config.yaml
image_size: 32
arch: "vit"
norm: "layernorm"
norm_position: "pre"
positions: "learned"
num_labels: 44
gradient_noise: 0.3
Rows from block 9, named by matrix and row number. Rows with one number belong to one neuron. Each number is 128 + 32 x the weight over its row's rms, rounded and kept within 0 to 255. All counts start at 0. After the name is the row's rms in percent of the matrix's.
# gate: MLP gate (model.blocks.9.mlp.gate.weight, 672x256), inputs 172-255
# fc1: MLP up (model.blocks.9.mlp.fc1.weight, 672x256), inputs 172-255
# fc2: MLP down (model.blocks.9.mlp.fc2.weight, 256x672, transposed), outputs 172-255
gate.83 099 [121 123 202 176 135 123 127 111  85 115  85 110 122  87 118 162  97 117 149 120 123 177 149  89 112  97 136 126 146 102  97 158  93 109 143 136 194 115 125 120 170 134 187 119 114 115 161 109 133 113 143 145 198 139 110 164 184 131  70 138  88 150 110 156 165 118 107 147 157 112 135 185 136 145 113 104 175 146  90  76 103 107 125 163]
gate.84 103 [144  91  87 136 107 114 133 122  61  96 169 116 125 160 121 162 127 141 119  76  97  78  92 119 140 167 137 156 110 159 198 121 136 150 167 162  80 141 137 164 158 190 173  98  81 106 130 150 152 156 145 142 156 143 133  86 106 141 104 111 168 115 119  67 134 120 121 170  96  94 132 110 155 104 141 104 177 169 138 116 136 103 129 100]
gate.85 101 [134 182 157 118 115 148  94 139 117 149 131 119  94  88 189 159 108  83 140 145 119 111 120  88 123 131  92 138 100  86 185  92 102  36  99 114 137 190 152 164 142  87 183 141 125 165 116 143  80 132  89  96 132 152 124 106 148 164 142 163 190 177  91 125  75  81 192 131 145 121 108 124  60 173 197 140 156 124 179 130 117 146 155 143]
gate.86 094 [131 157 138 134 161 124 149 166 125 182 133 120  80 120  69  93 175  52 150 142 111 125 136  95 124 118 131 129 153 157  86  94 148 150 148 110 126 147 105 130 194 146 102 134 184 121 123  89 153  93  85 146 112 148 140 172 171 164 124  66  98 182 135 108 109 141 117 136  91  95 126 107 108 111 145 122 137 123 163 122 136 139 117 116]
gate.87 107 [ 47 127 142 137  87 167 134 143 162 106 135 125 131 158 130 178 138 137 103 133 100 133 100  80 123 132 128  74 152  75 136 148 127 105 126 153  83  82 123  93 133  77 112 111 126 132 158 195 113 123 111 147 119 157  75  71 131 125 133 161 159 167  74  98  74 122 121  73 142 196 115  69  81 125 117 159 158 135 102 189 112 154  97 138]
gate.88 097 [144 172 128 154 124  84 131 135  90 177 148 143  88 155 118  97 121  77 176 144 159 139 154 158 154 153  91 140 143  94 138 101  74 139 117 148 133 179 138 164 154 198 111  83 119 109  97 127 206 128 129 100  95 115 152 108 117 106 186 182 100 134 149 166 178  43 116 184 155 156 168 111 170 148 112 169 121 146 128  74 132 153 101 110]
fc1.83 108 [143 159  90 162 123 150 176 100 148 110 177 152 133  44 117 104 142  98 132  99 128  76 119 150  94 119 113 122 155 146 117  90 151 118 106 179 149 144 133 152 158  99 127 145 163 169 175 156 140  66 183 117 104 115 126 142 133  81 124 119 141 134 137  89 103 142 162  98  60 143 155  58 130 116 150 165 130 219 112 149 177 125 111 111]
fc1.84 100 [ 66 116 161 160 154 109 145 106 137  91  99 128 139 161  97  63 170 163 141 140 113 158  91 135  91 114  93 152  43 100 187 105 134  92 153 115 103 122 145 116 126 114  61 161 144 116 130 142 118 123 140 100 164 108 146 125 179 119  95 120 109 173 188 206 100 103 129 157 133 141 131 146 156 123  29 155 157 103 159 143  35 145  94 116]
fc1.85 099 [201  83 106 133  88  92  91  82 146 125  97 139 149  60  91  87 122 127 122 135  94 149 111  72 118 137 124 133 130 142 146 200 203 178  49  93 149 105 150 106 126 156 154 100 143 100 164 170 112 145 130 166 148 141 185 148 118 125 125 149 178 110 197 152 107 144 108 162 198  60 136 104 126 137 123 138 140 119 129 128 164 130  89  96]
fc1.86 095 [117 116  93 115 166 112 137 131 182 139 120 100 141  92 114 132  91 140 154 125 109 112 104 103 103 117 104  98 136 137 146 170 123 151 144 222  82 161 109 182 121 133 117 124 103 138 129 126 105  62 108 162 106 158 138 101 103 115  86 120 189 156 141 157 109 136 221 123  99 111 112 162 135 186 131  49 149 120 165 141 167  55 120 141]
fc1.87 101 [115 150 143 114  89  87 104 159 120 180 118 143 173 163 158 161 167 107 108 153 105 112 116 151 186 102 123  96 114 138 158  81 126 168 103  73 183  77 128 124 142 146 167 142 146  54  82 124 170 109 110 112 127 104 144 119  46 162 106 110 116  83 108 177 129 153 129 174 159  95 121  87 107 151  95 185 156 127 145  87  87 154 111 103]
fc1.88 097 [102 140 120 101 156 103  92 124 166 144 100 118 108 136 113  62 145  91  86 132 146 100 120  48 150 172 140 149 154 132 134 157 169 155 169 153 147  92 109 132  88  65 155  51 106 156 189 150 176 182 133 104  65  83  91 127 140 149 105 203 149 107 112 109 135 109 159  94  97 121 150 114 128 202  84 189 114 119 160  77 156 133 141 124]
fc2.83 104 [107 111 118 157 140 111 113  96 177  97 107  92 173 180 139  92 122 189  95 177 110 142  92  75 121 119  92 101 127 153 131  92  67 123 133  79 167 137  82 147 116 130 135 154 140 121  47 190 148  77 153 130 168  99 103 111 188 103  91 135  93  86 164 101 146 169 102 121  90 148 119  90 112 116 167 164 157 139 108 171 133  70 149 148]
fc2.84 103 [ 54 122 120 109 127 133 126 152 113 107 144 149 128 116  95 138 198 176 113  98  80  39 191 136 124 155 137 159  88 194 185 139  70 133 149 112 130 128 149 111 133  89 141 176 120 101 147 112 159 115 169 138 107 146 158  85 106 111 160 177 136 104 134 128 123  84 202 101 114  93  78 106 137 100 110 166 161 137 104  84 147 149 152 134]
fc2.85 096 [127 128 133 119 175 127  92 124 141 127 200 179 165 127 131 131 171 171 121 130 118  98 192 155 129 163 101  96 140 152 150 118 165 156 101 142 158  90 115  76 157 107  94 190 142 128 183 131  91 125 120  97 126  90 121 114 127  74 120  60 120 152 125 120 147 180 123 104 147 165 117  89 168 139 149 173 138  97 181  89 162 118 135 106]
fc2.86 097 [115 131 138 130 105 107 111 144 133 135 116 135 116 147  80 187 159 149 178 111  90 165 167 122  72 135 161 125 113  77 140 103  95 111 129 166  93 179 147 151 153 118  57 148  91  94 149  98 127 136 111  95 154 135 139 121  93 119  89 167  99 121 138 113 151 143 160  86 102 111 132 104  72 153 146  97 206 185 123 146  76 101 129  86]
fc2.87 096 [126 117  70 150 175  97  55 112  80  91 103 153 134 142 103 126  90 131 151 150 105 139 172  85 162 153 128 157 109 174 157 178  48 127 154 203 107 130  93  97  96 185 158 143 148 110 125  58 102 123 141  73 110  76 192 156 120 154 101 154 166 141 114 142  98 174 137 134  72 100 145 131 163 146 101 112 121 152 126 123 142 121 154 108]
fc2.88 094 [156  88 143 143 117 129  99 170 148 173 140  99 139 139 152 163 126  95 110 177 148 123 195 136 174  93 156  57 114 103 150  99 147 180 126 124 134 130 156 191 103 167 112 121  82 144 131 156 181 144 144  99 102  75 111 121 148 128 168 150 156 162 144 147 154 131 132 162 200 125 156  85 144  80 142 156 147 151 189 190 128 129 195 117]